Weights of a small autoregressive pixel model.
Model: 6.43M parameters, arch transformer_decoder, activation geglu.
Training: soap at rate 0.0012, batches of 96.
Data: trained on made-up ball-and-stick molecule models, 195000 training examples, 12.0 epochs.
Rows from block 3 of a small autoregressive pixel model, named by matrix and row number. Rows with one number belong to one neuron. Each number is 128 + 32 x the weight over its row's rms, rounded and kept within 0 to 255. All counts start at 0.
After each neuron's rows are labels from the 100 images, of 14976, where the neuron reaches its largest size: "top examples" is what is common among them. Only what is clearly more common there than usual is listed. The data: made-up ball-and-stick molecule models.
# gate: MLP gate (model.blocks.3.mlp.gate.weight, 640x320), inputs 160-319
# fc1: MLP up (model.blocks.3.mlp.fc1.weight, 640x320), inputs 160-319
# fc2: MLP down (model.blocks.3.mlp.fc2.weight, 320x640, transposed), outputs 160-319

gate.614 [165 115 137 168 159 181 156  85 163 103  99 150  82 147  49 100 145 101 119  44 169 135 169 161 131 141 156 130  73  82 113 133 178 116 137 140  92 171 111  80 109  96 117 105 138  99 162 187  87 116 178 110 136  54 140 109 166 158 147  90 172 116 106 181 152 172 112 133 151 148 136 170  73 171 104 108 141  87 100 149 110 116 155 111 112 159 101 101 155  99  77  95 157 155 125 108 143 135 153  97  55 225  95 142 142 147 125 141 111  91 144 113 107 141 182 136 196  92 106 103 191  99 158  92 110 139 172  75 126 139 120 117 151 126 111  62 131 127 169 115  92  98 132 179 219 141 101 169 170 158 149 138 140 167  75 135 153 102  44 156]
fc1.614 [150 100 142 150  98 129 125 148  95  96 122  78 109 134  93 111 193 116 118  96 209 101 124 127 124 116 128 101 122 103  96  86 114  91 147 144 192  78 115 136 189 176 147  42 131 107 159  80 193 122  98 203 104 110 141 142 150 113 137 103 105 127 155 185 104 101  90 132 115 109 162 132 128 145 163 124 122 106 158 114 116 158 150 175 179 195  95 149  63 105 114 132  79 117 154  97 140 128  98 170 146 143 140 123 145 103  69  50 120  94 130 110 189 170 153 185 156 210 103 110 119  59 148 112 186 154 179 102 122 178 106  87 168 105 128 147 142 133  91 117 132 163 156 103  49 202 156 149 186 100 153  92 149  92 172 121 162 106 111 123]
fc2.614 [ 75 137 128 149 125 161 121 124  96 135  98 177 146 117 176 159 114 172 131 114  76 163  69 152 115 165 112 156 113 135 116 161  79 155  98 130 105 174 115 115  63  71 142 147  78  80 100 120 130 147 173  67 147 126  99  85 119 160  68 136 121 173 118 190 161 132 130 138  92 102  93 138 178  84 130 156 115 128 136 134 104 122 116 140 185 138 102  97 166 141  78 160  88  85  59 192 134 114 178 115 166 145 116 109 158 140 121 138 132 146 171 159 103 116  90  94 133 136 122 118 179 136  84 101 150 124 114  92 139 141 109 119 126 137 169 111 145 181 178 158 147  68  78 113 119 105 120 130 142 180 134 131  88 162  89 116  56 102 113 141]
top examples: dark backdrop; space-filling

gate.265 [133 136 130 172  79 167  70 105 140 110 150 108  77 127 169 147 198 135 102 135 142 130 174 111 166 130 146 141 151 101 127 140 120 113 141 138 120 151 101 128 132 146 143 194 117  94 181 105 152 137 167 138  77 152  83 146 145 114 143  96  66 138 173 128 135 107 174 142 106 137 212 122 122 188 138 141 129 110 119 158 116  95  91 161 161 155 118 150 107 109 192 159  82  79 177 172  90 124 106 116 125  97 162 202 136 131 185 128 140 135 100 100 180 152  98 118 121 191 110 129 164 151 138  67 141 172 221 118 149 222  60 101  92  93 115 101 126 154 136 136 153 135  83 109 136 182 136 129  93 106  66  80 176 145 135 110 151 138 125 152]
fc1.265 [ 68 139 114  94 187 104 187 126 146  69 122 178  74 120  74  95 128  95 173 114 157 159 148 125 145  94 141 106 162 157 135 130 131 158 118 134 136  99 149  91 107 139  74 128  48 204  97 122  96 123 114 142 115 122 124  97 114 142 125 152 135  98 100 108  70 108 111  70 205 114 118 105 132 114 112 115 146 194 154 124 147 126 101  86 108 179 142 162  86 105 114 102 154 184 129 143 103 156  86 113 136 175 160 104 132 216 139 124 119  96 108 127 138  96 160 166  97  54 163 109 123 142 160 163 153 153 102 141  92 128 164 146 204  92  94 146 165  98  93 148  50 123 146 148 122  52  99 140 166 159 159 126 142 182 143 175 120 172 140 155]
fc2.265 [172 183  75 121 167 134 118 107 122 110  95 137 147 167 176  80 139 104  88 163 141 121 162  85 128  99 113 147 105 123 122 151  63 128 122 151 139 211  57 119 168 125 193 169 147 174 106 146 126 119 108 127 143 140 124 130 107 111  93 142 109  82 163 173 164  91 161 136  78  68 130 107 133 166 126 115 146 108 152 135  84  81 119 142 139 168 181 124 180 145 150 108 125  84 136 134 133 155  99 152 133  89 132 130 135 126  85  91 143 131 102 148 127 131 157 126 123 153 124 162 168 107  96 175 200  89 203 127 107 159  55  96 168 189 192 178  82 127 109 151 106 113 121 119 102 146  90 134 130  74 159 172 137 203 129  70 108 146 133 142]
top examples: dark backdrop; small balls on sticks

gate.516 [ 89 123 170 164 154  94 126 137 158 104 129 106 136 113 158 123 193  77 144 133  87 109  86 138 152  39 191 128 167  73 113 164 139 143  95 132  96 171 108 142 153  74 125 129  84 135 118 169 140 141 141 148 111  93 138 140 135  97 214 137  63 111 136 111 119 100 143 132 128  97 143 113 120 119 160 119 117 131 153  61 174 120 133 133 110 122 107 171  92 120 134  99 126 100 120 188 161 135 193 182 143 144  99 149 113 140 123 158 144 126  95 128 109 171  80 137 124 115 108 127 164 130 106  57 144  66 121 172 131 122 117  36 119 137 132  88 122 163 126 150 119 174 118 101 150 102  87 138 138 156 121 104 115 133  79 135 146 120 114 137]
fc1.516 [158 114 103 133  73 100 128 183 141 140 151 135 137 128  97 128 112 179 138 114 163 157 106 162 137 147 186 185  81 133 175 160 125 199 178 151 100 115 123 140 106 130 109 141 106 160 152 148 150 151 171 174 163 132 177 119 142 103 143 121 115 113  98 123 175 133 156 144 127 156 114 154  96 167  86 137 102 128 107 135 118  38 157 182 117 132  77 180 107 104 164  87 101  76 112 106 163 105  57 126 132 165  93 181 103 151 161 161 203 125 119 136 181 114 181 200 132 159  90 180 130  89 112 125 105  91 131  80 163 168 141 120 138 102 153 163 111 141 151 140 160 138 148 165 105  99 149 142 113 100 137 128 104 130 109 115  99 122 140 124]
fc2.516 [142 105 171 122  88  55 116 131 117 101 186 120  79 156 174 185  77 124 134 115  89 150 151  77 121 125 171 117 131 130 136 161 229 136 181 139 108 113  89 142 134 105 107 129 125 130  88  95  89 128  55 143 108 121 128 198 102 125 130 136 137 176 139 142 103 102 148  78 156 205 154  67  83 140 147 153 161 108 132 122 110 125 131 195 141 106  74 113 173  77  66 150 129 173 102 140  91 164 122 147 158 228 149  98 157 101 131 148 130 114 149  87  64 116 116 101 138 120  99 160 150 128 160 143 154 100 120 151  82 151  99 102 104 110 156  93 123 143 113 131  98 163  63  85 120 147 135 159 186 208 131  81 144  79 121 170 139  76  85 115]
top examples: dark backdrop

gate.214 [114 124 128  95 116 151 117 149 109 127  60 139 105 102 179 136 141 120 121 158 146 148 121 129 207 130 106  91  89  53 123  94 168  80  93 118 105 147 137  73 138 155 156  92 119 176 143 138 124 140 137 105 147 162 179 134 104 140 138 136 124 126 115 114 111 193  82  94 185 176 199 136 137 115  82 136 130 125 114 131 103  99 141 157 188 143 138 106 166 186 183 137 127 169 181 132 101 144 122 117 113 108 128 147  67 171 164  95 123 136 109  84 152 160 116 131 147 142  92 131 140 164  79 153 104 160 106 122  78  98 168  59 101 144 106 182 174  83 141 100 130 205 149 158  73 105 109 160  59 115 128 165 125 158 136  99 130 142 111 165]
fc1.214 [105 102  99 115 116 195 113 166 133 124 103 101  99  90 138 110 168 114 132 159  93  96 133 131 175 122 117 159 135 120 146 133 199 147  93 133 132 183 138 104 118 157 116 121 125 201 131 139 126 119  97 125 100 126 154 127 131 147 118 176 124 136 121  63 184 114 115  94 139 153 191 121 129 154 106 117 118 115 131 163 139 103 114 115 173 203 107 162 145 141 113 153 213 124 193 178 130 141 183 181  97  82 129 109  84 135 147 140  75  85 113 115 169 145 193 144  88 131 131 159 119 155 140 171  72 105  81 136 126 136 109 129 135 125 109 152 161  80 140 167 166 226 125  88  84 108 115 101 106 142 156 118  89 118 108 104 180 153 106 150]
fc2.214 [105 153  67  91 139 172 190  98 150 118  62 144 118  92 135 187  84 110 128 136 186 197 119 134 103 117 120 112 132 110 118  94  82 164 139 178  87 109 113  99 146  86  89 147 124 123 155 145  43 122 107 165 125 153 178 144 125 117 160 124 127 139  99  88 135 140 128 181 112 107  99 147 100 106 142 107 159 119  92 113 113 133 136 164 120 140 158  57 102 144 147  97 117 127  93 158 182 107 108  78 106 130 127 119 170 180 122 118 132  53 120 118 162 115 144 177 170 152  83 130 128  66  97 105  88  85  23  79  67  95 180 141  86  90 109  94  86 149 127 157 144 121  83  94 101 135 207 136 126 106 115 105 146 173 156 162 121 136  94  74]
top examples: branched; space-filling

gate.486 [137 153 122 101 123 120 116 145 163 142 137  77 175 136 158 126 126 106 153 143 120 154 116 173 161 142 174  86 125 153 150  97 182 128  91 122 114 144 182 111 146 113  93 181 163 100 132  93 168 111  66 138 168 145 101 122 137 164 139 193 152 130 108  79  81 115 102 108 166 114 138 171  96 142 166 176  99 120 108 124 140  94 140 152 125  88 132 128 144 139 146 134 152 132 118  44 140  68 109 174 107  86 163 117  85 104 126 145 119 114 126 201 149 138 125 150 162  45 118 137 133 143 145 105 163  89 108 126 146 136 102  84  70 136 117 101 149 180 123 129 131 101 161 163  71 144 110 127 110  73  70 142  99 126  54 121 125 163 172 122]
fc1.486 [198 164 104 161 100 110  98 130 144 174 161 134  88 130 138 132 111 198 128 117 103 161 113 185 154 134 154 174 121  87 104  93 151 193 165 177  78 146 141 129 117  83  93 107 147  79  98 112 113  55 146 152 138 114 135 162 145  95 122 119  97  69 156 162 102 161  91  73 162 103 152 147 109 120  57 149 122 118 166 126  81 177 164 133 149 115  66 141  61  91 105 139  96 240 154 138 133 119 104 161 158 128 147 119  70 148 149 104 102 133 130 126 125 107 147 155 134 105 101 147 127 108 186 205 123  89  92 131 135 114 105 121 130 163  82 108 130 117 135 115 171 126 181  93 101 124 161 141 152 112 107 128  56 129 127 135  99 145 156 120]
fc2.486 [ 70  84 141  97 123 153  84 131 119 167  88  88 131 123 119 109 117  81 108  96 114 139 122  48  90 159 147 159 161  93 112 164  95 124 142 118 166 153 122 124 107 140 130 104 141 103 166 156 172 171 130 128  94 134 183  87 120 105 115 129 126  64 117 131  92 140 162 191 147 198 100 147 120  92 143  99 160 100  96 105 127 143 162 141  77 158 141 146 174  81 116 101 117  89  40  85 117  86 156 158 119 126 124 100 195 150 168 105 162 131 106 118 125 165 137 107 147 177 151 175 135 131  84 127 214 149  64  74  92 138 130 136 110 109 148 120 163 162 113 157 138 156  90 145 166 128 129 127 102 166 131  75 153 124 129 136 124 108  87  76]
top examples: dark backdrop; balls and sticks

gate.630 [153 166 114  76 135 111  72 147  83 134 141 126 102 165 147 142 158  93 152 123 141 164  47 108 149 137 125  85 111 157 101 157 106 143 122 148 127 150 121 112  84 152 128 119 153 148 138 110 141 139 118 125 127 123 121 168 111 131  98 202  70 128 131 157 150 102 144 160  87 169 176  89 175 173 139 168  75  92 136 105  69  71 151 110 123 164 132 110 168  54 129 129 111 152 131 183 156  65 162 127 119 119 153 116  75 138 149 128 127 112 206 128 134 119  70  88 120 124  98 176 127 145 107 143 115  80  89 139 123 215  95 173 123 138 189 139 171 101 130 112 142 111 120  98 181 170 134 121 134 173 119 148 121 112 151 131 130 221  87 132]
fc1.630 [128 132 137  68 178  97 115 195 118 178 120 181 110 122 143 200 172 120  94  81 126 121 130 116 105 145 136 140  94 131 148 174  99 108  90 139 116 134 156  85 148 150 127 125 154 164 136 127 193  62 166 117 115 115 153 124  70 143 159 108 135 145 118 198 149 121 196 116  81 115 107 160 141 106 115 109 132 125 119 122  76 132 131 142 140 155 134 104 161  87 199 188 128 158 112 185 142 166  91 112  84 124 163 111 134 114 160 108 139 131 125 122  78 157 114 146 102 124 139 140 162 198 129 156 111  66 158 111 109 126 143 105 114 129 106 141  64  65 140 155 145 120 118  84 108 157 146  87 123  85  87  75 107 142 125 138  98 134 176  88]
fc2.630 [154 131 114 126 128 171 167 116 162  65 147 106 168 108 126 144 126  79 109 176 136 107 132 153 101 102 117 144  95 102 137 134 145 169 174 175  98 188 104 157  82 107  76 103 101 150 165 177  80 144 115 174  96 144 154 161 179 197 136 115 198 103 158  76 138 118 110  81 140  75  91 109  99 140 183 114 177 173 138 121 169 103 132 105 146 188 177 129 123 175 122  91 115 122 159  67 126 100 111 147 156  91  91 154 148 118  61 128 103 166 129 164 115  97 101 122 139 137 135 142 116  72 157  86 108 137  90 107 141 171 103 133  79 109 109  97  89 143 136 149 174 153 133 195  84  75 136 145 141 143  99 120 167 136 139 146 166 106  75 145]
top examples: dark backdrop; balls and sticks

gate.2 [165 163  82 189 129 118 135 125 167 166 176 148  75 117 107 118  70  94  99 110  94 145 137  66 106  85 151 116  82  65  90 129 125  84 162 125 132 188 144  67  90  87 195 124  94 141 113 119 133 154 114 134 161  83 184  64 144 187 152 128 131 110  81  94 126 163  80 131 113 103 105 146 119 121  90  69 132 149 143  95 133 111 119 123  59  75 139 156 111 134 167  78 133 165 122 150  98 145 108  71 122  98 108 142 105 139 105  96 109 117 123 133 108 117  74  67 122 181 145 170  81 123 156 136 136 146  76 106 102 166  89 205 160 130 143 229 155 138 209 138 151 126  91 152 143 132 134 125  92 170 120 113 173 117 115 149 119 101 139 144]
fc1.2 [138 133 148 125 162 115 108 112 121  78 144 147  71  74 110 120 101 131 106 128 141 109 130  74 149 126 102 144  99 121  63 134  65 132 137 160  89 133 172 134 125  69 125  94 108  80 144 200 151 151  85 158 104 130 182 156 187 139  96 152  92 151  83 160 172 154 145 130 175 142 154  87 127 119 163 117  31  67  95 125 124 160 102 134 107 133 121 180 152 102 124 141 123 158 182 137  99 180  85  76  84 151  84 127 123 108  75 100 139 122 119 137 117  96  95 121 105 132 187 183 104 143 124 140  65 141 101 150 139  87 136 125 121 103 146 164 177 124 177  75 135 117  74 174  97 114 138 135 160 134 144 158 118 100 140 138 121  99  71  99]
fc2.2 [123 132 118  95 103 109 114 140 133 147 120 133 116 178 132 143 196 156 137 126 124 137 134 160  81  97 157 147 151  80 183 100 172 137 118 110 145 121  90 113 190 171 104 106 118 141 134 111 115  84 195 130 121 119  90 124 101 113 135 105 161 113 171  92 106  78  93 153  71 141 158 155 131 132  84 173 197 148 136 125 117 136 157 116 114 172 169 133 107 131  76 107 131 100 114  97 129  97 166 185 179  90 157  99 126 134 163 178 148 148  92 104 116  96 152 184 140 147  32 100 179 161 117 138 162 151 160 147 120 144 145 111 104 131 124 134 113 145  68 166 105 103 218 121 191 138 122 118 116 116 105 103 120 149  82 116 107 176 109 105]
top examples: space-filling; balls: three; balls: four

gate.45 [141 120 114 140 144  46  94  87  82 130  94 152 113 100 123  60 190 114  90  83  96 183  59  94 135  91 118 130 149 144 102 166 128 158 186  89 146 164 169 153 149 197 150 139 103 140  97 111 130 175 175  98 148 200 163 143 130 125  90 170 128  89 114 143 157 112 114  95 127  60 132 158  88  55 111  45 137 164 157  98 140 105 149 138 139 104 145  98  67 130 111  98 128 118 118 154 135 141 134  93 143 150 137 143 128 139 114  87  73 132 109 106 146 117  79 190 146 133 134 151 131 169 163 151  97 164 163 181 148 138 114 186 112 131 158 130  88 143 112 107  81 138 145  92  57  87 135  85 132 116  82 104 127 131 161 144 134 180  93 171]
fc1.45 [151 223 122 121 129 172 174  75 134 133 141 186 130 109 169 103 113 110 132 155 122 100 152 155 114 132  84 135 134 190 148 124 108  95  73  86 123 180 132 120 128  99 106 117 126 182 106 134 108 120 178 144 118 119 132  68 116  96 172 108 158 149 148  78  72  69 172  99 105 168 100 108 126 149 141 166  99 122 181 129 142 154 122 103 171 158  98 102 123  89 154 101 119 116  97 170 125 101 113 143 116 107 158 155 130 213 146 102 174 221 112 168 167 120 149 156 139  89  83 129  91 132 144 131 126 146 110 147 183 136 121  49 185 173  62 141 154  54 137 141 163 134 127 147 152  80 150  72 143  83 156 110 146 158 126 108 149 100 108 127]
fc2.45 [110 114 111 125  86 106 151 144 102  92 106 123 110 117 102 158  71 122 153 201 137 151 139  75 158 147  78  84 131 125 123 142  53 124  98 129 130 143 140 162 107  40 165 144 118 127  85 129 135 109  69 103 134 130 144 148  95 156 119 102 134  81 169 145 123 120  92 108 130 137 142 133  98 114 131  48 126 169 160 147 165  97 164  63  92  82 116 168 105 142 133 134  38  94  91 178 176 137  86 123 123 144  94 120 158 146 162  94 115 114 156 146  71  73 138 137 152 132  80  95 104 143 117 150 178  74  81 194 129 106 129 163 113 120 144  86  97 129 129 119 125 126 127 150  73 163 142 112 113 100  99 150  98 140 171 140 114 137 147 146]
top examples: branched; small balls on sticks; dark backdrop

gate.333 [169 182 152 129  69 140 158 115 129  56 110 100  93 114 132  92 170 143 115 122 121  79 150  81 162 118  89 106 136  63  27 159 188 134 128 129 111 119 159 124  86 114 141 141 102 119 193 141  95  88 152 144 132  96 195 106 113 143 146 170 152 135 111 112 163 182  83 127 153 156 105 125 138 144 148 124 154  79 127  79 140  98 117  84 116 163  81 105 170 148 151  86 140 134 114  95 173 125 115 145 155 139 133  61 119 119 198 142 155 130 139  81 115 127 147 164 113 104 124 131 153 117 124 123  86 124 114  96 111  71 178 133 157 108 117 103 218 120  98  74 152 148  95  71 141 141 147  58 138 104 131  90 122 118 117 103 149 148 156 140]
fc1.333 [122 164  93 136  88 147 122  85 123  94 192 143 116 122 104 154 106 149  74 139  75 157 104 122 172 122 113 137 120  83 101 121 174 141 168 114 119  49  79 131 162  84  98 101 103 118  55  85 151 105  86 138 127 141 172 151 100 121 128 129  98 112  55 111  75  90 122 103 110 169 171 168 143 114 149 106 108 173 168 150 147 150 110 129 141 106 149 119 211 149  88  73 170 109 129 136 100 104 135 145 124 153 141 186 166 142 101  85 140  82 112 125  84 170 138 108 102 109 110 126 170 105  62 173 165 103  94 155 148 150 121  94 112 176 105  99 129  73 158 155 153 159 136 129 166 202  91 120  90 150 185 131 145 132 103 117 123  83 151 159]
fc2.333 [ 90 188 109 136 152 120 151 183 120 149 121  76 107  68  84  84 142 100 140 173 154 144 146 129  78 130 135 113 161 130 130 192  87 153 139 132 133 198 121 112  97 143 117 167 137 114 162 151 123 107 137 125 162  93 110 109 174 161 116  77 159 117 165 125 129 103  89 194  99  99  74  67 114 134 128 199 167 136 135 131 167  71  95 100  72 123 122 111 115 132 130 131 120 133 154 136 142 129 133 102 122  99  58  93  64  81 173 141 141 136  82 163  98  69 164 100 108  92 133 118 123 122 127 129 122 141 137 102 123  76  99 101 151  81 125 106 120 119 167 100 165 175 121 104 103  91 140 147 124 105 184 124  82 161 121  83 157 188 135 103]
top examples: space-filling; dark backdrop; balls: three

gate.326 [122 148 135 107 121 202 106 138 118 123 149 140 114 148  70 108 136 114 149 100 143 103 148 119 131  96  64 128 156 129 150  92 101 156 130  74  72 103 118  79 173  91 143 168 124  83 148 130 154 119 161 123  86 115 127 128 101 142 146 174 109 131  92 102 148 137 150  69 141 134 199 181 121  88 118 106 157 144 102  40 112 124  36  92  66 150 177 162 158 152 177 129 203 117 125 131 105 108 195 157 112 125 177  96 151 116 147 171 181 125 163  95 105 139 112 150 155 158 151 119 165 121  99 129  98  99 175  98 143 120 167 120 122 108 123  88 114 114 132 165 170 169 185 154  92 174 126 144 170 124 150  82 143 178 108 157 132  55  94 139]
fc1.326 [ 85 104  96 114  97 105 123 110 149 104 136 163 133 174  85 129 129 146  70 167 127 129 146 176 181 194 181 179 141 140 139 165 129 178 154 126  99 167 112 131  98 130 136 111 161  83 129 163 100 113  76 146 159 136 172 100  82 126  62 143 117  75 127 183  81 149  81  95 170 147 115  92  87 169 155 107 150  85 136 103 146 103 138  90 130 135 150  98 133  43 142 104  98 132 124 106 105  80 132 162  73 135  95  90  82 124 139 138 122 116 139  81 131 159 103 111 137 137  98 159 120  63 153 129  84 108  77  49 115  72 139 142 196 127 161 193 109 154 156  93 118 119  75 108 143  92 104  81 137 152 187 132  53 163 158 136 112 114 174 125]
fc2.326 [132 144 110 152 149  63 100 119 123 136  87  91 136 171 180 135 123 122  16 140  83 136 109 123 119 142 149 103 117 121  74 112 105 190 126 138 121  81 154 149  79 148 134  82  92 119 140 110 163  63 177 108 144 117 160 112 131 110 109 119 112 149 189 128 142 118 123 158  95  86 158 152 139  89 133 104  87 158 144 190 108 112  86 139 153 147  97 112 141 130 139 111 135 151 114 197 135 152 102 107 148 142 150 123 162 137 173 111 130 177 131 204 162 163 173 164 129 141 129  92 123 155 124 106 131 105 126 136  51 136 195 128 108 136 133 121  93 127  91  81 110 150 179 166 140  62 148 203 123 132 144 152 171  56 168 112 162  98 109 107]
top examples: dark backdrop; space-filling

gate.158 [151 181 191 100 106 125 163 139 106 161 154 157 149 137 135 147 185 113 137 103 155  69 160 104 132 139 122 191 111 102 132  84 138 127 164 102  89 147 112 142 117 111  74 148 145 162 154 145 120  66 115 132 153 107 128 134 185 152 115 133 123 134 180 147 130 136 127 135  98 150 113 170 117 101 141 125 139 116 126 130  74 110 132 122 158  68 134 180 149 160  88 134 151  72 168 131 159  25 138 120 126 124 168 184 131  71 129 132 159 161 151 170  58 129 210 147 138 147 139 115 122 118 142 164 104 139 107 131 132 192 162 167  88  90 126 146 157 135 171  58 120 137 167 117 141 149  57 131 119 139  60 118 147 187 124 132  64  81 152 141]
fc1.158 [133 129 148 140  94  98  67  89 107  87  67  60 145  85 121 130 179 151  67 110 114 192 120 106 119 146 140 146 117 159 101 109 110 190 163 121  80 114 151 123 131 141 102 135 110 122 131 111  74  94 165  99 133 121 167 112 142 149  87 134 128 117 123 149 173 110 167 186 121 157 114  98  99 109 173 153 183 103 104 128 129 187 164  90 143 200 118 124 159 121  92 172 148 140 140 101 133 175 150 119 147 153 117 143 117 175 127  73 118 149 130 104 102  82 201  91 217 120  99 132 144 144  84 189 119 103 154 171 133 115 130 125 114  97  95 142 138 123 164 133 165 195 193 199 147  86 157 154 146 144 166 162 113 146 119 140 132 129 208 128]
fc2.158 [116  85 153 105  68 126 205 128 150 188 118 183  68 158 163 130 122 138 117 139 120  97 117 137 128 152 170  93  88 222 111  91  98 170 125 146 136 177 165 129 155  94  96  72 120 108  81 209 104 128 113 167 133  89 110  94 129 144  70 104 112 150  92  86 120 164 118  81 101 133 122 147 140 113 139 168 125 162 132 157 108 148  91 154 121 160 150 144 122 130 147 149  83 158 112 136 135 164 131  79 150 179 125 150 171  81 148 156  95  51 106  80 136 109 146 137 126 153 160 137 123  98 101 132 102 142 115 137  69 135 121 155 127 207 104 218 133 157 100 146 113 158  80 128 156 117 156 117 124 139 105 143 149 101 139 168 140 148 144 114]
top examples: balls and sticks; balls: eleven

gate.525 [125 179  88 103 125 150 103 148 130 124 134 103  89 144 127  94 129 130 145 121  69 103  92 122 127 137  96 154  89 120 142 145  98 116 183  92 196 108 174 114 142 141 122  90 148 153  71 171 143 131  82 100 152 121  85  47 142 155 128 177 174 155 181 119 181 133  98  67 114 175 193 107 141 145 119 137 146 164 158 151 145 172 131 196 115 147 167 168 176 205 118 106 131 120 170 139 140  67 166 109 135 206 120 156 156 129  80 135 128  98  72 129 114 102  80 104  75 118 141 138 111 102 120 130 148 136 106 113  60 170 164 102 114 149 134 135 112 153 137 179  95 139 168 121 103 174  78 134  80 185 133 117 151 108 158  48  68 129 112 167]
fc1.525 [174 212  94  80 166  93 113 129  95  92 165 114 151 115  97 147 118 157 150 190 155 171 148 130  66  82 137 169 185 109 109 168 184  85  95  94 110 149 133 132 104 132 140 141 177 151  86 160 166 129 181 123 171 167 142 151  78 182 138 158 138 113 128 131  77 100 146  72 185 142 152 148 137 142  72 167 175  95 117 124 112 136 112 172 134 136 119 130 215 129 139 119 121 103 105 120 155 189 112 148 134 113 126 100 103 142 125 115 126 164 219 130 141 150 135 179 142 189 204  90  95 122  89 150 126  89 155  70 139 191 138 138 124 171 146 163 153 100 110 151 110 101 134 123 161  85 144 108  93 116 166 147 143 137 123 156 165 141 120 138]
fc2.525 [130 123 157 133 149  80 143 116  86 139  92  59 101  81 180 164 118  80 119 140 138 168 173 166  95 156 163 121 125 105 124 126 162 120 152  93 130 142  37 112 199 156 161 139 140 105 127 121 136 118 127 135 106 140 126 110 149 101 157 121  97 184 199  61 191 142  90 129 119  76 136 128  78 164 114 155 175 114 171 154 143 116 151 149  80 147 161 138 121  94 171 177 134 141 122  65 135 140 106 150 103 138 167  71 113 112 135  76 156 156 128 193 142  68 135 169 144 139  82 158 151 166 163 140 151 154 137 147 141 189 123  87  93 127 183 113  84 161 141 130 102 167 129 220  86  66 110 150  78 178 165 114 114 181  96 109 108 138 128  86]
top examples: space-filling; branched

gate.231 [ 99 146 102  81 155 190  94 133 211 115  99 154  81 177 166  71 168 131 164  60 123 139 110 133 143  94 127 108  67 170 111 166 205 226  75 140 126 128 131 101 176 152 103 107 106 106 156 137 126 158 130 133 129 137  67  82 154 163 143 113  92 174 125 150  79 111 141 102 124 151 122 104 149 133 137 141 170 113 131  98 127 135 150 150 113 123 108  77 155 195 169 152 142  83  64 148 109 144 162  85 158 130 140 119 157 130 135 118 152 122 133 108 109 148 164 106 146 148 162 122 147 133 100  42  78 194 110 141 116 111 136 126 106 167  98 182  87 134 134  81  91 148 168  63 113  91 113 100  57 131 180 137 101  89 119 123 168 117 154 113]
fc1.231 [ 80 167 118 152 108 122 141 116 197 203  64 142 120 129 110 116  95 161 122 157 127  93 108 200 140 108 137 123  96 110 203 165 116 142 112 124  99 122 112 117 114 145 117 120 116 139 122 146 114 149 201 117  89 107  74 167 165 139 112 100 139 154 144 128 159 173 138  79 146 117  90 151 142 157 123 172  87 147 118  87  70 132 141 136 107 171 161 156  98 129 142 130 153 119 177 105 149 114 105 150 207  55 131 160 167 140  64 133 143  91 105 159 138 132 142 142  50  82 110 148 108  70 104 130 104 183 188 125  98 126 188 126  96 105  77 114 179 111 144 116 108 133 137 134 137 115  94  92 170 135 153 158 102 201 120 144 127 131 136 145]
fc2.231 [106 158 128 133 100 202 177 182 143  94 113 128  87 136 123 143  87 181 195 135  93 142 168 136 130 185 122 148 152 127 104 142 106  96 148 128 126  79 132 150  91 171  82 171 114 149  76 110 148 111 166 131 112  76 123  80 136  81 130 137 157 118  92 113  91 131 141 173 113 138 162 174 171 136 151  92 152 131 134 161 148 157 149 105 158 129 150 159 149  91 129 137  70 153  77 115  95  80 123 106  17 133 163 118 121 104 173 141 102  80 149  87 112 137 146 179 141 162 168 140 107 123 138  92 193 132  75 181 150  76 147 137 119 131 116 123 122 146 148 135  73 121 152 148  72 130 175  90 118 167 138  59 155  76 173 149  96 162  76 111]
top examples: space-filling

gate.271 [125 125 128 117 200 146 143  96 125 173 117 149 169 111 155 134 119 136 140  48 210 174 102 130 182 132 125 109 113 132  90 124 124  84 160 109 103 172  90 154  96 146 157 148 120 157 129 125 148 153 137 117  91 154 160 126 195 137 128 124  86 153  89 145  89  80 135 144 163 114 156  81 111 120  95 133 157  90 116 145 102  59 156 149  60  88 111  91  89 101 130  68 162 114 173  99 134 186 114 173 169  80 118 151 104 135 158  60 107 151 100 187 129 153 140 137 141  94 158 160 110 153 144 160 126 122 156  69 130  76  98  95 132 100 100 130 143 165 140 124 123 190 130 126 124 171  92 190  92 128 150  95 125 149 147 152 125  97  81 128]
fc1.271 [ 91 124 110 150 111 128 136 131 172 178 127 150 106  49 150 208  94  83 137 132 129 161 167 116 125  82 108  56 140  87  84 140 143 126 173  99 120  77 134 174 132 112 124 144 140  22 105 169 112 119  98  97 126  99 115 105  45  67 124 114 149  97 133 139 159 163 192 119 190  71 134  82 132 149 165 116 135 118 100 126 188 150 103  98 176 124 125 138 133 165 160  96 147 118 135 103  92 188 169 111 143 141 138 109 159 126 131 127 132 134 139  78  98 144 130 102 140  95 165 134  67 105 136 149 178  73 116 128 104 131 190 135  93 108 145 131 105 129 150 106 119 156 133 144 129 145  81 115 151 115 148 143 106 139 108 137  86  62 118 122]
fc2.271 [169  55  56  81 112  78 101 122 100 134 133 148  71 129 132 123 139 131 190 140 123 137  79 145 103 130 135  94 165 130 106  95 174 119 123 205 103 153  84 153  96 155 148 112 144 184 126  96 186 146 162 161 100 132 136 143 144 107 141 138 111 160 129 120  75 136 147 117  99 131 103 152 133 101 103 100  92  94 109 113 139 108 112 126 135 121 173 128 177 150 116  74 122 117 122  93 148 154  90 161 148 104 173 118 136 150  88 176 193  68 113 136 148 197 131 147  63 161 107 120 113 183 100 109 131 117 145  91  64 125  93  72 163  98 139 179 175  92 162 161  71 113 134 127 132  84 185 114  95 172 143 140 166 165 143 121 105 122  75 193]
top examples: space-filling